Weights of a small masked image model: encoder patch size [4, 4].
Rows from block 6 of the encoder of a small masked image model, named by matrix and row number. Rows with one number within an expert belong to one neuron, the router's apart. Each number is 128 + 24 x the weight over its row's rms, rounded and kept within 0 to 255. All counts start at 0. Numbers have three digits each.
Before each expert's rows are labels from the 100 images, of 14848, where the router gives the expert most weight on average: "colour at peak" is the nearest of a few named colours to the mean colour under the peak. Only what is clearly more common there than usual is listed. The data: analogue clock faces.
# router: slot weights (encoder.blocks.6.mlp.router.weight, 16x256, trained with AdamW), inputs 172-255
# up: expert up (encoder.blocks.6.mlp.up, 8x128x256), inputs 172-255
# down: expert down (encoder.blocks.6.mlp.down, 8x256x128, transposed), outputs 172-255

# expert 1
colour at peak: grey
router.2:118137134125102133147143102114100122156118115139156132131084176103174159099113145102127138117122117136138111155115156140129163101163141127144107116109096123154126173127079140132115115096145156128135114170132135120107119102099137147135124116115170094154
router.3:084083177140085144132164119131142114107122167162134133118123096137103107155120106122147131138128185151097122117123166086149162097147160098123147098135086113117099103093146110092162087075118144117175091111129130159123133097145105124113174163116108096131
up.18:140128115117084088109146179136118109124083111100153113091153110155114136109166144107132103124116110174122095131180111113164116083143127137121139129166118140119159133125110151175114108148103077128131191128111147156138125130112143115106144110119121188127
down.18:088153114148123109083134130150119130125170115158103135170144117161117131124118153157095116131102131132118134149119132173118147185154130134119127143062138096113148113117152104096080178085157151159108141110112093135102134126117119128131117154115106123081
up.19:137117120177147134109119124103111153106110139129148158104177117118119140076114146109138133121138127078126114116125120117142135171071144085101072180075158118110136136102142161105114154110095152120134134154159133079112103138163133087118119117120142112133
down.19:181139172105146102080097096144099144135114184094148163138137115143125111095088181137118126134122150120144124156096146183099136148145155091114112123127105129127113114090114125113104094133074106111082143145112120191114140134156138166151121146155113127063
up.20:119123126106184154151140101114104154120170191147143134114171132147140134173094117131115138134114114145106118121116167153109136157110127105124090145134133135173112093119117072160127105152123113111112110117140137112133122149169107177086119129120113138100
down.20:140100111148106160121147153091123111151098088125072138149150103137111117131130130124135142083111143132105119095125082104166079130117126143138173095120117136072154135118142169111107119118155188126145097128127145104154142102098113124141137124134149121188
up.21:151146114157134133160114129125125112136111124132098117085158102106129152147115162145127141109087146143202117132154165134115135114161113160107132113082100168141094120142156164114115138134131144126132090107105106103142086183110097126135129130130115094103
down.21:123157134082107127124110132145100139161097119105133159164126149110163089169130091154160127112135136126119076146158088150084139113135121072148120142185131105174168136127123146108126132122113143101144098120087167094113126107137141112159146122141142114126
up.22:122155144147078104117151119131133145106116090144105148107131115193101115113101174079136105124151114138134133155108106165130112093150124112076137144115064124089113142129097102128141124091145106143109129128115119099130095125101142077104143129145147167148
down.22:152149131134156176152149105130131141128164133145139106155164085096140119098125118184152133112131156086148120151140109164108143148117129166162112096088155109134154162124120100106126117148119143125108115158152118151134165147096158153112136141134138114133
up.23:102072129167075136154112099090107131133117092114169120079110111144100150113128160118171123084123131118142124119114101169101138152138108120105139110114103148135169148147152128116122120155140112106140124154140137105080152151113087110145145124137113092127
down.23:108154125117130087091138164144182146122117104106118134206146126125155095134153109141109105138108146154067141163134107151150117087129116161144125110130136108125109103102140111124154103119156179151114107143177145111155108112099134138097109143105119172109
up.24:122098128136134121131183162157133165116152150114116122134103018093111149132134148126126113087110150103144139143155113146158121139128126141082118123116122113123137135101119143153115165130128107124175110175107066117122153094133080167128125132070121104119
down.24:147129130103136132119085169129155145118130138097154178117114145131116130130124109114120106145133095093086122083113171157098139097145138152097157085106124152085145134133081137131130106123139152141101137113139173109165126127121141134100129135138117119121
up.25:129141183120171073162081128118173142151136112147153126116100128141141166108132148103096138077121136077141157080133096157146152128133139124135107107162120117118075111127124119135137111183076125132104110133087116115136114094118213112134094172144155109147
down.25:089134065134119154162118095154152097108112114137117123123124171119098123122141099149149136133133133143099141145113164110149132105131132130176182084140134132167110154172124128114119125125149158109155160139115140107123147155126118075161146092123144126148
up.26:112114101118114079106197127134090112127158116151138134150088181148100126100144118155105135121132091120098132117146140125114092126142123145146121168096128175127187133139161110091076177090162129134139092103133100111121090136088132111131151093131112152112
down.26:195113110122122131140090138142083141134134115142132105151151106168131145168144138060181133134146171078111146141148126132128137150143148124126125134108121126155112107133125151120162124141155104159172128138129110109174153137149132115150160119122118094169
up.27:128127155148141104128105128095134133129136139155170138119134138091135107118116119098142121131121119153122150090132132133124088116136113124129110126130113068160114137145168146180138136107157112138160100080146123060108108161095090101107115128104139126162
down.27:139114090094114129134108138163123111128109097093124116110116092142129156106162119133097153169179107153141117105118120133149072163121091124139153188143123095116128102169170122095132141159116120107112133152108147174158154131197140125121159134153133143136
up.28:123121200127110110128138141133115130134124143091168130152108119156108109111149120158122105136106150108120135119136089176150132117090150136132093143099094129147109158101143095181118115129097100151128114136156171121144097081149126156147132112192124125136
down.28:114110153116092149166148111148148069156141136143103121123143123123136139132133150108113110101149110160139133187107137100158151135174141176127080102176144189134107140141148128137159153120132192130168144113138081127112134176134147095127097120122125138138
up.29:098152134143139116188134136105116131084158147142111107119125141124138142066105105149126146118183141132147117099120182108141134136109118144136119108107141128121147055148116127157136124102154114109157110160155144097130112129125103123112095154135103138120
down.29:112115117111110134088114162138153124070153167161135136149097106141102127180106155105113112118114171155154148110118103088146158124131117132140161155106147101136125141110192120139091161110125124130116106111138122086105114113143132160135129139093134132107
up.30:167089134125120099124160172113164137163170128118181136125118093143104155099160122141110137079104157119146148142131141110155129120128106136134141108160130109086090141143107103168142114139151098125104099190103117149141132145102105148118144139108088096134
down.30:097181128125099177101063100106128169132131130135122123085115059149126100186119135093139156134129142121122131135176102159139102156167148095106089132113092143143118083096116099117133144135098139103099143098153129110123142132160158115116116138156155125142
up.31:169135107125156149086089094130173117113150145134112152100163124103170157136129135141123145111141164110153126139137132117124104187137152096086110088104125119140107161108113107147153123092102099137146110133112128162102122134160130165128110149177119130133
down.31:161122166121142119114118161143108105120159093099167150132118138111086103141125148112151153122077130124094167142119106125106153120141127098130134139101129143139092100137119155140131140109110102104108115162160094194162115130089159137151142143086146172121
up.32:095154137103130149164109141069145095089155182140132113105132109102154145129150127138103127094113139118167081137117127092128112123113121114125120182105120093114168152128136112176164118131176120122151107152108103095134139107135107160140118108114136150135
down.32:182106120163123149150137161134136152149109129143127125122108101146118101148109122118155173134174150099150107089157176140143085179107136147087127129155145135116076099115127085098111096167117158130126120099123152171133123119115144135114132118126114109130
up.33:129096115116118140156188149113114133098159149140152117101132098166106167085134181128133149084128108153099114090118132107135088186105147121108070106145140089099131127092150168117138126132129151127177129183137116100100120185168110087096105131145134121129
down.33:118150164134131142123121098163096173156120124131139117124167158121155119117135143111143102085138156072128112141125104147113170120133158107133151165094141118130116126123105131116123138137074119116157119068104086136133109119104163133148161112111159173130
up.34:094141163133128103132107135125137163076134124151108167144134115170097134079106110117128097128122143149115083115077078119151145145096106100121111126126134152103132100104089144120117139125128143117116158126116124099133127109194115106161137124091173156145
down.34:171139144116146154057127128099126128115135111122119099124108122140140133090107089088153121140122133086104159115115144159102141147153124113132128141084138092100095127132124105130152136134122107113169099153104113120123135136121113119129164149074115152134
up.35:120152157138184129105136160151146087131139139118132113145153122176124103155105118104136120119093118157116114105083131157183132098114124153137153121135136127125150105080139161139124153133131111128110099095134080139138123149106073109136139133107117119093
down.35:129118122127106119102124090119127187118110077143145152140106116129095140086165146129164166091155129117115115127136100109058057159148131076143181138133109133122137138133125117141146133102127118122135120126099132094132116102161153102140115078117117129131
up.36:123188127147133092149130087109086136177155125111136101089058153120127147103159132099103126121139107103088144148137164137124137131090118149094113123056100100150106107130124182112172123143134107146165102107116149085140107123143133104118198156094101077148
down.36:158155131146132175120110178120128155097142170105120133156150073114093127137102146058142107132113135113191172116108157111137089127132120164119120135117083129130093132128109106145118111156135151125122150116159119153078115155080150150114091135121143124080
up.37:150167136130111085115131125150160165062147161123087081132156102116088127158114096115137102147127131092136126084115121141086101166130071119129130111135140097118143107108112137073109115148130133167129135116180145126107163109116138123162173153140108152143
down.37:083132113107133141164095123152121113191092114116178145119147185123112113150121162102093151119150109128145107192156120170152145134154144131096118109133119140112140149094142128128106140154105144088124137145134135143153153131163162121140091130141126101128
up.38:104124144115123127134133116143157137139103121115133124145150119133093114109115158132148152092138175113155111113150115142145165087139075148123178146183147121150142088103121162141137141114170164146108088141100159119092130150121140132141125127137095133094
down.38:099134077103118178154158115146158073173142100150109108116123159119136148157128104131112108144131145167090102152151124081144129122111086125109135132144120120103142143144156126107118134100123117167103142129200116140151153126080106121133136142133133115119
up.39:122135123127170120125077155157154168160149082090150121118122132151148117126121165122084139135147112171136158148157087139166113133167088121133125162134128118141111123166138106107146091149106101143134125149117156139150141135115126096097086139095096132164
down.39:124126111132171113162141166129122187130098071106097128125116114149156134085128089098129155143117124085114105108122106132152119160136135165101091142141193131114144115125153126117084127102140140141151110139125153113166119175092122132124152118137103098186
up.40:058082139143124128142145080151161115123122108134201138117140105095105193074117138101132128098134132117102143092165158095151088152134161126148104129145179092118102107068129137141088163144070138117175131137169141134115131169129085091139119139113136133120
down.40:159164105172108145131155118103075116153139106113124127126159125157144101124095101145156143130122119126110105139113073121157130097128139114150159147136107157145119166168112134106180127144146130148169095068112126109130099104106147132132150108135125129158
up.41:125164126121124157147131128159132140107138116122109151094155092142127129118126163105133109129145143137129109158120116191088158112156129141122165148101111151162159123141123126150136156143123153139140119111145124098103091133128091137111106132159141120074
down.41:161097115130114080096135116139141170153133122117179162100133129095126117118129122154146154125125097119101105125124156097143102107168124134139122125161132090127087085130138113144129077148143124146092133166128122118099133130118147105123104151129114153138

# expert 5
colour at peak: pink
router.10:135108124122114154155155107114111153159107168162113121160139158126137083151127153095157112140115126138106093151135207124126131115091159163151083156066155123115151141102105101118150108108157126098116112150148113109116107111114116113122114130071128100109
router.11:118140138143109136092165138147132138104134154122129103170106141129143097182139154103134106093121139121126168169144186113131153159104169151189117122130113141129140135132118075155110089107152171123145109155148078115125129112084146134133161157128123119136
up.0:121108133145099112086148120129132123133179129122098149112162100122108119090068125160109090163079092164118103130119104119121138137142117142096137154140152120118181104104110070138115111122125155121145123130162163150143122145142100144084108116150128150123
down.0:157158115161129156112109117133094146124124120139117092137103121172140169133189107114153134129183154129132141129139122123147107150132139152130116115129093161172095111145141157141117143113143105113134133128112120114091109156104149100152143144078118115129
up.1:160153115100121100114167094161103162102155077104131112097138119140131157139107156114101140167129121102146114136102157140124070133153164102076167114104108132097143145130136140175143145149104169137146166151141155121148149128149145125147117120100098133096
down.1:097121125152126112148147159089110103201118179141093126129114111151138097115134105112155111061142136159131108118103150117140139101108138181146135130143102133110126091106112105117119109102124146139116098113115131142103113137095121188111153134170120121171
up.2:159091143111145131114081157101126189140136148157114127177103123165142175143116156127159158113129112106160108132083096126128119144171165105083107158152128131153161119115091052098121139123113139140097132174114115074138132148147125127179105138110178128115
down.2:098180122105121126109148118128146130124103110117089106126130128156155110125160141138127124131124143089133150120080132125132122110073095104120165121124104143088120108116157181125161136096119099122121150103116114123149143134115117144122162103149109157148
up.3:147178122110208100146124164127127141114121111095129137107134129158187123095142116128140129102136112092141126112133097135195148068118148121165097145105108139140091129147120148105098134123143118108119141138125119121139111154128133159101113115149160139118
down.3:130101105148087136118150082152140147105183125158147112147104130113081159135107167117102117160096123145124124143131133107081127166147121138133119098145172111096159163113152134160138119116121126116138104176137114131147125132137152142164148132118086130126
up.4:163090129144067115128110120112120108112129157122177146156138151147111150104125085135160139121121117108143118135108091129157146182145120144104131145133099119172102144129148109117120129133136072127091130154133199117114165108169082121145111134141127128134
down.4:128124103128144134110138131114117081152130104121103136096185102120162128113187143107144140072129166101124170172083138100111137141125128121140102134144138149112145153121127131145174119121097125135146144138128088086139087103155162133082088168124129140137
up.5:133070161187148106144141125114125090107146097120127157088089088107105113152139084078146109142121168109117115107153117124136149115147102117167135106109133131095160146154148107122147114099138117138138101125130134092136121101126130122103130080153134122119
down.5:139163167115120135124096154137126156105112120118151119134135142102159148095139148136170123124143085114128103171154136135122096119122154128061105130157167145165115123110134165112103123145100141125113169131094157147162125124107152112155122128067130100127
up.6:093109143125119094128122116103070116119112134128112168082156126084136148100109148135129171093132113101094076140133140130124126105134128130105146155141115149110173117118112155169133117140129133116168090102137126116114152160170109146114132112130094120104
down.6:129140076109114141126150165135169106121128139143136118165088117169138161159134165098137095143112194162139148139151103110150105152105104100116146133134123123146137127135144123119131159111143106139125098106144103126165116122088121106161124165127140194160
up.7:112148111137146106151116138103133111171141146131145112142162103123098152116107146131098108150133112085124122112130128166097119089081145082107107110103145132131151103100102157099136157132130133116178143118114148113149179129121124082138132125147125153138
down.7:122130105162117125138114115123139173119161147143133145093117117165110158133121094142089088147109125140130111125142106122099127139135159133130152129184149159133107128127154097099064113101103127130139205178143114143123082203122105123132133160101116106132
up.8:126169142151128092148112109116157155134185057147153134165132128161121117096103135172141102142086135153114139136085132120076113152126142143163090084106078138154107149125153137091120142122138160104114126168140143091111123125097125131115096112117121106152
down.8:165140126094112122134125151132131110132116156118122134128107126111103159109135136106115100105098112163165123060121126148177082138105098096154153155105113123128133120142130166123157117110127140135079108114132118120120145121133143126152136159109113192110
up.9:154114127108136168182115139109120089149122160153112157139114103129102135097097133177118171104125162126108104141123091141154119159110139100116111165136115122125182154069110133118098164137133133112136090105141111144149104123138144120101121147136167142161
down.9:124115074178114135135180100117101128138108144117139155059137133108124151113115110129128156089153108137141128121138183140126152122179147142166128104098131167079106104148145143157132090106140080132122107131083139158133141092124131119147100120108090128112
up.10:113129148141065106121107128115158116139104132157118147146122127120119116141150127113122151143133113049104155136145087172124102104084162106127128089133153125111152164111077151161131104144116075142127131115171147149126144109158136166112116115157121135124
down.10:088120152124159125161132144099151153147124127143131140118121115100082106141123125157137165159111104148118095140116148111128172127117109160101128096113117155149086101172118129118096113174113183172145105164140135162117093131144127115117104111143117131119
up.11:143082107123070158115133115129154101139120098125125139118121063138151143158141115102141097140088076136182173163080118100125129127146116120124147122135113138148147165152124133098084104090139115092106141117103084159131130136125140159105111116158120154126
down.11:123165127116160103094118112163135153108103151089115145108114180143089146111166160137140162149157129132071130135150140132164153128112110164103136145142099132118111124110151149112160140157138140155118125118127109110123149131136131096143144137114140119142
up.12:173164110144106145098155158138119148144130118127115133164145144088116180134106157118091147083151139096116106141110110122187137170095121171105152142166165125113104124122113160127102134115155117139141101143148123148162136148116109083136099124099119150121
down.12:181140114141176093108172143158136130108108137128123130082111121102115117155122121139110153071174175101098116141124087155136115119106127154111124110127121118100110131120130121145135132126098171135134134155186148113135126167111145099135108094100136138106
up.13:077130121124103146157063165179149087128135085123098145117153115123114146145124126156165124087142132148145126083142130154077184138144119137118158117118157143123168126092130112131112169083120107107088094130166143102100081116128100132107148135134126138125
down.13:165128161123127100146130127111136166116115162111140115126111133108126110103133080127071091154119095124177091159121160159137114147137151133156113141104098100125123164150157156141146102148136139104123165145072143121127113111168166085128107119079137110026
up.14:162114159147127085087117114149138173139171131110134189062129148178108142097170171105122134093125181092139115131140100091150136114131066116126100115142142124112127140125128126154123134088156141122156133127112117125138143084110123140138129174108140152106
down.14:104146100127085145127140136117101132090072121105100115153098121103129094174099099124143101143123091118113138117155123164131134130154134127164160124108133146167132127141127116119167135152144125142112104141150196160119143179139133119102153117119124088139
up.15:120140128112071126098140090193134145124107136153112151086112149137084122124171068089112183163132138107147112173150118106153125116107097137146112133091116145163094123077161105088139144076134129093099097148134147109087097112125104114080090103074109124123
down.15:133110119127160131120137130099142109161157171138132105121124114123160119127134168128084092105140150171116127091122152113125155140141142158102145113149177079135143112116088097110153133164153156143140122111109116134091183161146093114151164144138108093115
up.16:122141149084116147158167153113114116119113080154117131124118125165121108171168102095139059108123140127123123117121171095182135154150131133106154135137081128116078099106121153126153109125099156157120124170147183112142145144163123112144132161113136122111
down.16:090130095106090156132157132113104116108130141153146092153105094084131123147151081156129102161104107122151089133092167128146122154129079152140107139154088147160125118123125123131118128166152169110146105170143160116117138180139149150110095118108125103146
up.17:105137197134103085132140120128140086127087126095130145085139092111121129110159157109167148098157111103143135107107117112069124105105138143140133120114132147150137134109126077150131143158117135119137175130108145134127164142110098153138161129154109168125
down.17:109128130125147131145129147126144128146142139123140105159168139108139123156138086170143139163089161106081173093156107133174138070105110116105092100170141114153123131173102117133109127135127125111126140093110143131096111118137095150170094142107173113107
up.18:128149132142112104167114117158182114091159159126136114107090127100102127138157147121139128110114144182131113117110171107131180170119148111110099134107106137115087136113155127117169132099172132157113123148113152145104101129130120117108132116120117131138
down.18:095105145147116134116135137100121115179116121140147106140150128158155120102123144130126121113122131100130099115123090122108128098167112144100160088127174098107148114122120135151130130118151137166140130091168136137128122127147109107137141154097155124129
up.19:093161129121144144130100137129092160148127123109141095133152129126191104143095130154104135134143105145123146092118128131113162088152142090131149143157168126178123131189098159131093161138124127124152180077117131173096143130140123122140113093144175133138
down.19:129116137163148084170071139125072149128110120164120115110132120101136140147167097169123136165140125137096123133131109123126131083108124102123120085134149121154139138142144132124114107128107123144135155110084144126107155144105102109132108151090133101151
up.20:126136123137103089150124097143163129113138121166129158131065105124104121146112109098135116141105125126129112119143142141100115097136130100090081129124168126120131102108073059154134125105126116093096123144153176119159126132094125171150114091099162147167
down.20:163100113111129146105125141122093078126086146120161099129123138125171137124191128117156176107137160095122142160106099161132126139153091122163123139127144156164122119123151173142144095135140125172141120141130113119086117111142145085126112154117125100135
up.21:121112100134144162118099107124078124110112099137115112118150116085157173134096128152139113122127141112143143094109124150096148125123139156142115124132138132116139136127120136114094099126135139110135187133146130146107158136107145168164076165106153100103
down.21:143110141084121104146140130108152117165156155133173136182096174153104098136142126102104135140135104105105125151117124114179122129126157066101143099104119122122108138138140170163160135128113149124091090136139130142150102101130137134091156089166092139172
up.22:139141119101090094143136120117119095146133154107163104133137145116103113121104146138129095164162107143116117108123122129103154142114172127081133139075136121168115115131135131117151127097132074155142116140143190135154144094136104090095136146155094143155
down.22:101175142136141131148132142117159120150184094147116144120138095149124143137102124147142121141157098119077131110158150157143124071106121123137095099140164109086134113133090093065115143079142166115129147140163162143173127113137086119155146116115127124143
up.23:101135151134159052145176138114130099100100160109144133085145105097117098158161123139147127131095135139116120110147136152132140117136122140139130128124091093131145168151121132166092102113141133123158157157124166180128098092150132133096172118113158062109
down.23:162088101089124129105103131085135126134154119167120141127090155103120137121127167120130091111144134124155161150083148148135102089144195129112150145099056137102114147135088162122126141140093139084109151097131119135117115160142157124140082129116133162108

# expert 7
colour at peak: grey
router.14:139145150114138100136140131156128121152101105163173149108131141136117093148135143114149105159130123090127170143152164095147130112111095086127155103150135106140100108102113114138121134181136125145129112145119168144124131085155106122138094075153128129112
router.15:152104122124118138150137175134133098135141136124168153119126157157151120106163101118119120138155115089103162164180176155135138154156172140152112136103127105130123128152110093054129154108147118121103152163131116136145111083130148097126123121088137082108
up.0:140134092177119115127147159102148137108112141124113174129108145099125089155152113161141154140152148093110102156105106145179103144163128124187149108151143111097174165125138137103112118144115082122120116155133160129115102124138120122125111152126156139145
down.0:140113121127116129124102120151184137147124122107141143111131136137119121100148139102115088118120084098183114130128133135128138105133116119115098099122127074138132072137120109086119136137101115124130128114100098092138157122102121090143117147130115148122
up.1:143116120099122141134124103138138139129153105126106155113152097130126110120143142142128146131156170150154110144156133144137141136097088186113142143102117121147103095139110119124129165119162166142127129136136071145118097098120097122149117072132078120132
down.1:127120152126086146121111112118173121125137149129119112120118113123126133179188139129132116125128071111142167111131150105121150131173137097141171129090115158171135147129111159134091103123108128135129084136108206107147148116095152141106168127145123136136
up.2:154128161108124182112109147103156150117155141103095116186108122126130119110160125111111144129140049159092115137159135146158128144144132121098154157109160112131104124102140127140168152108124083169144154166149116165137139154162129145120155152129111110190
down.2:105085141113155116122156098128112096114118153139138116103124123102069116159139155134145119100150177080132115122132117162128111098096115175157117138157120138106136104171177128135111109144132177124108116091133106131120156110108138139137125107135115115125
up.3:120122132139144074119140177148131107089089151140098110132125151142121096113126126146142127127125155137123126116118165109140133133143141098154130134149108169132118089153123134099145141065095130136104119105112097135177145127158154143101135090115128167122
down.3:102125141109171136129104090144147130143157143086157148125145158113136162148133079119126155111124168120118131094090111123135142130108139169129118114104156110101175144096104117161118106155174118130150130138163144174128120139140107116095106176135114120138
up.4:152164134150100150104144123141125100109137130131119093125144110125109132151148099069115137109134101089129095111142108120146121137105127140156138157120133138080121164187116090165118137126099155129153148147087120133140145093130168161115127127137127169134
down.4:141126084156145113124096124162128174146125145176151101116109120116118136143155159149089090125137154143137136124133164146111072135117088121126138116182135116108186068151146119099109169125103146110148118107099119119142113187124119145134118078162124119100
up.5:097124096152087121119134070125144108110087103120123136137113120147111125137113108102164126142141167150129145129123159153112086092128124108151135133127167141121137117140188154128153107144148119110186130115106131136142102134120132113163153142143121087137
down.5:139121141122147165155169133117170160098179095078105173102117093119149133116099154157120129091126094108102089123094133109163137155122092145134115133158124136100083140146116140114132135120137146120121112126168130136136121110143129107117135127135142106155
up.6:135143112117140139102175128116141095136130103108107108114137150146116113115105099146144194164149100126130122148139113163117082109118169103111139138149141072129105076133124125084151154134154114092161154116111110161128160066145145136133156126144086146114
down.6:117088090146111146148068164150091177051122156120138142135160110116118116153102176080154082134137145125151107121108131127121139076130127111120154173134110160135131126152137131144108168107112134107140093120166144115088125129119105164162130105147142162133
up.7:176166154152127106112112109156151141120154126098103120151128147094101135100142121171137119104104124110162145126114106147172101140106107123175111105128146171109143120161131152140091095160146089116128096116098107110131110148099190123136153139127097139165
down.7:135149137147124110085139119154103129115114104130141167101119121113106126115145086158148128113114101086121095152129121136126118120163131132160096148130092059137123091135159111155134136183118143136152121135162096095131140119123156088119099160133136148139
up.8:130123133139077164117113157128126118133182151156124124093178076088109144107121163141149143129151116111153174086147101155120125131154100131109156154086132141120093159105132140124110144096134149057127097122142121125159146159153110183145135141116124103135
down.8:128125169121124121087070126105163091159143164095133156168112189160133097121119119115129113162113105138156105191128135152133167143148146121171151132114110138094132113127180126165126109122091159080104133127114134057134121118139147144104116116118112167108
up.9:139149119130152104166077108080123092133154154147157116088119128118126121155114113103099125163174153108169103145116176130090129108136162150124108151146119129120107097117101134136138174161086119164109121136136149077141166112137142111095111162154121099126
down.9:105104122103101164105151184128105119101158104149051136158146096106172160087193152093133155101099117123133134128138124164102117137120151139147055117126158087121156142140114101127155094105123116153120137083113126114157101117117141112109083132114115148141
up.10:111087126123146148105138147126128147110164117138067155123126179129130082089118136123116144108144145145175165094122126075158121128122131165129092160153173133106087114111145125117125121111115116171162124120112118126132132144133130105142156176125112140122
down.10:116100129119152169185145132139089129115092106118084130111127113164115120159116127129128161114127108117124114172146125134169141156101105173149145128092122148104102139120131112144082152137156149133079103145165118125164116115127142119106132119129094086143
up.11:111121127112067091129133100122174096143124139110094133110095170155081125148121113092109132115193124112127164135152163133119128102159115140129078160090102168138161159153110082123137103111127155109133178142122168132136134079130161128092112096154125122092
down.11:142105118132135136181102126119126166121108112142141161125130146120141154129149148145170125124128106148106126132117153097110112145142155119075141147123165106151114113108109149110098128104141131161125152122105145142115133171105133156159153127117111136155
up.12:089118169156170163133138124136132136107148131117137120185083101129162127138127113086098080118092126155127123172118142084151106175136127114122108153142097132126177087140111107157157137101143127168139120136116119143110104128095102141145118138175134114164
down.12:162114133152118103111145129136119078158078097142122112101064124122106147180128133171132150125153122098128163108150103152105151112097096160130159134159137168125075144118129080123117094112141129161074131088172146150129122076114144130129123118143142158142
up.13:108140169151098121157182117141175054138104173114105122142164147161125118138132083140157120128157121112150113167129154167104124120125146151144140100123101171126154152138139174161143115105100136124130126141120167153115147153108136146107126115114117157151
down.13:123126103088101103068121146088102173126114102137158121097109108069148101125130137107120130162122152112094172119164118099149145120088079125136168126125159130102115143096124096132173153168141127124149107127143117121149115111070138101114106144130156117164
up.14:142110075137117113138123138129101114132159166152110117116125114103109125118087130102154134116124108160119116087090112146135093124144126139157148132097171117114120128118172131098129096176089119094176106110114128150101145132154139120083125135132129128109
down.14:113118115128095176125111135142161146073112158099108141112143133059134098101180100136127110139141125107085117141143174126141140131112117129166091120107135141111147156169146160130129152135150140150129133157107106101117138130126169148176141130148126143120
up.15:090111175125163146144131112157100123082095139089151131167197081157095160120120150124137134142115141147132171127140185123146103098101144120092139123153147141086130134098154105099124152153123114154146170111114100098113127138149100126101136101091147123119
down.15:157148074156164141144134096079120143170126155137139148146078154072089103140124105090134146108149090134121107158116137118126121128142138100128139142148094119156121119142127136118201093130128154122111099143163143142129119165099151100174080155132151090126
up.16:098104141118132112146099119078101129156119164106160130132149098130138121187128119126145094110102152146148112164131134123162133119147139141101132153176133137139186110087106128166118125138106157140137090104131174129158121133108121146137110129104143143098
down.16:171145139136163132079122132148138141125125099155116100118121113157130143162141109097135122130148081141088135175102150098107131189116127126141105130105106083141113139120148125124134157130098120112124122133060089150100157111151146104119152115135117089143
up.17:126095133097145093186138105133122169107129136109087109146108169111120139121159149130142131107152159141109113132096118146114147130122139133127045127109133117150163169171120113153160167131130119153103147095115129108140091133125118151153116140155127104114
down.17:139157133136109138083126111157132097141097141135144120092163123130117110152152134109128152120141153117129128147161151130177105149155160108113188132121133141159097059108146116078127106104126148130171116176166106167118123139143117110103101117106119085144
up.18:097120121103176165099120099168137116172101129200153113100125127142101191148094109118120130125155119166109121133125143158124144085125095160144152095204117130136114161133119125153141158097146138113139097100113165113085163145112108130150111139145128139131
down.18:172144157135123141138118127109126156119200146139125117159123125146131143103131145116115135146093079132141116110118126099069145148123177123094111111111107124144183073131125150096088111146085101125121159122125101123138141171163164123128091138118120163089
up.19:109121114118103155112142117114109145120132183120115099129122149140122142145117111138109180125083135137093103114077120107144143128134130097167140114127118150122113094160153143175137092075124106123134134107126142119098108102108149115121159142148138119120
down.19:123157150122143080126101132130130098168109127122143149125139092099151122143119153153129094112191128137158166166149101168112133117123137152102131145145145098146107104130131129109128142147126148112157137134129136160140143150168127140110124096102119134129
up.20:126155110123115181118133148140134137125127113118136147122136150143148157089113079126167127105150178189055146105121131084145133130138102104121152123108128170083092127104111161165156152151136130063120134092123122127124138130127174089085106146128120138151
down.20:130126154132175128113128095150106111120093128156120127110135160122116100129123176122089122185113144077159113134104138122117094136103127151128114165153165107112160130152154083158089103095118106130116130126127144143148148131119123149134148062130121110169
up.21:137117142097113123147123154168126116119145102142118134116108146170122084103134117133108149105201164111143107144166138158144126146126080144111079141122121140125147124147129131112142118115104097128152122127132126098138098110132071066123083133096119126116
down.21:133141122133088112151096092093152134118110126139131150130130096098148172152133187164123122101093097202113142134129134091108128124148171121120129126118095159119128118086101152112163136153117138138123168123122131130154159145115139123139144147102122101111
up.22:168147114105110114146097164115134103145159108159128125113112139131126101123093129143116149119163143142173132103154127151104140156138126101102096143069137137135149108150115143157128135106082132094120117122158129177109176106118100151141161109133121132105
down.22:125137109148155133103149114091135148127139168129182148119125114092108119119132120079147135153116142071116101121111131125150106136079092190161135114162143125124144142153096101137165102124129155181147143122176132129132146101139142091119131129136133105122
up.23:127114110164168119136109117104122121182132149108134130155108145158148160125123129063132127078085099160130100092142116140147099114125145112134159128100175126118127113134128116144110123139146144118132135090122122116114161140107081135084127100133149109137
down.23:131133122128169105115109109169140120148160108138149142140132138132136108127113149111116109116124116098132110163132076116118154113132146144076130115106115147138089106111135108155112168170156155119126101130147092114176145140125130101074115151108131123148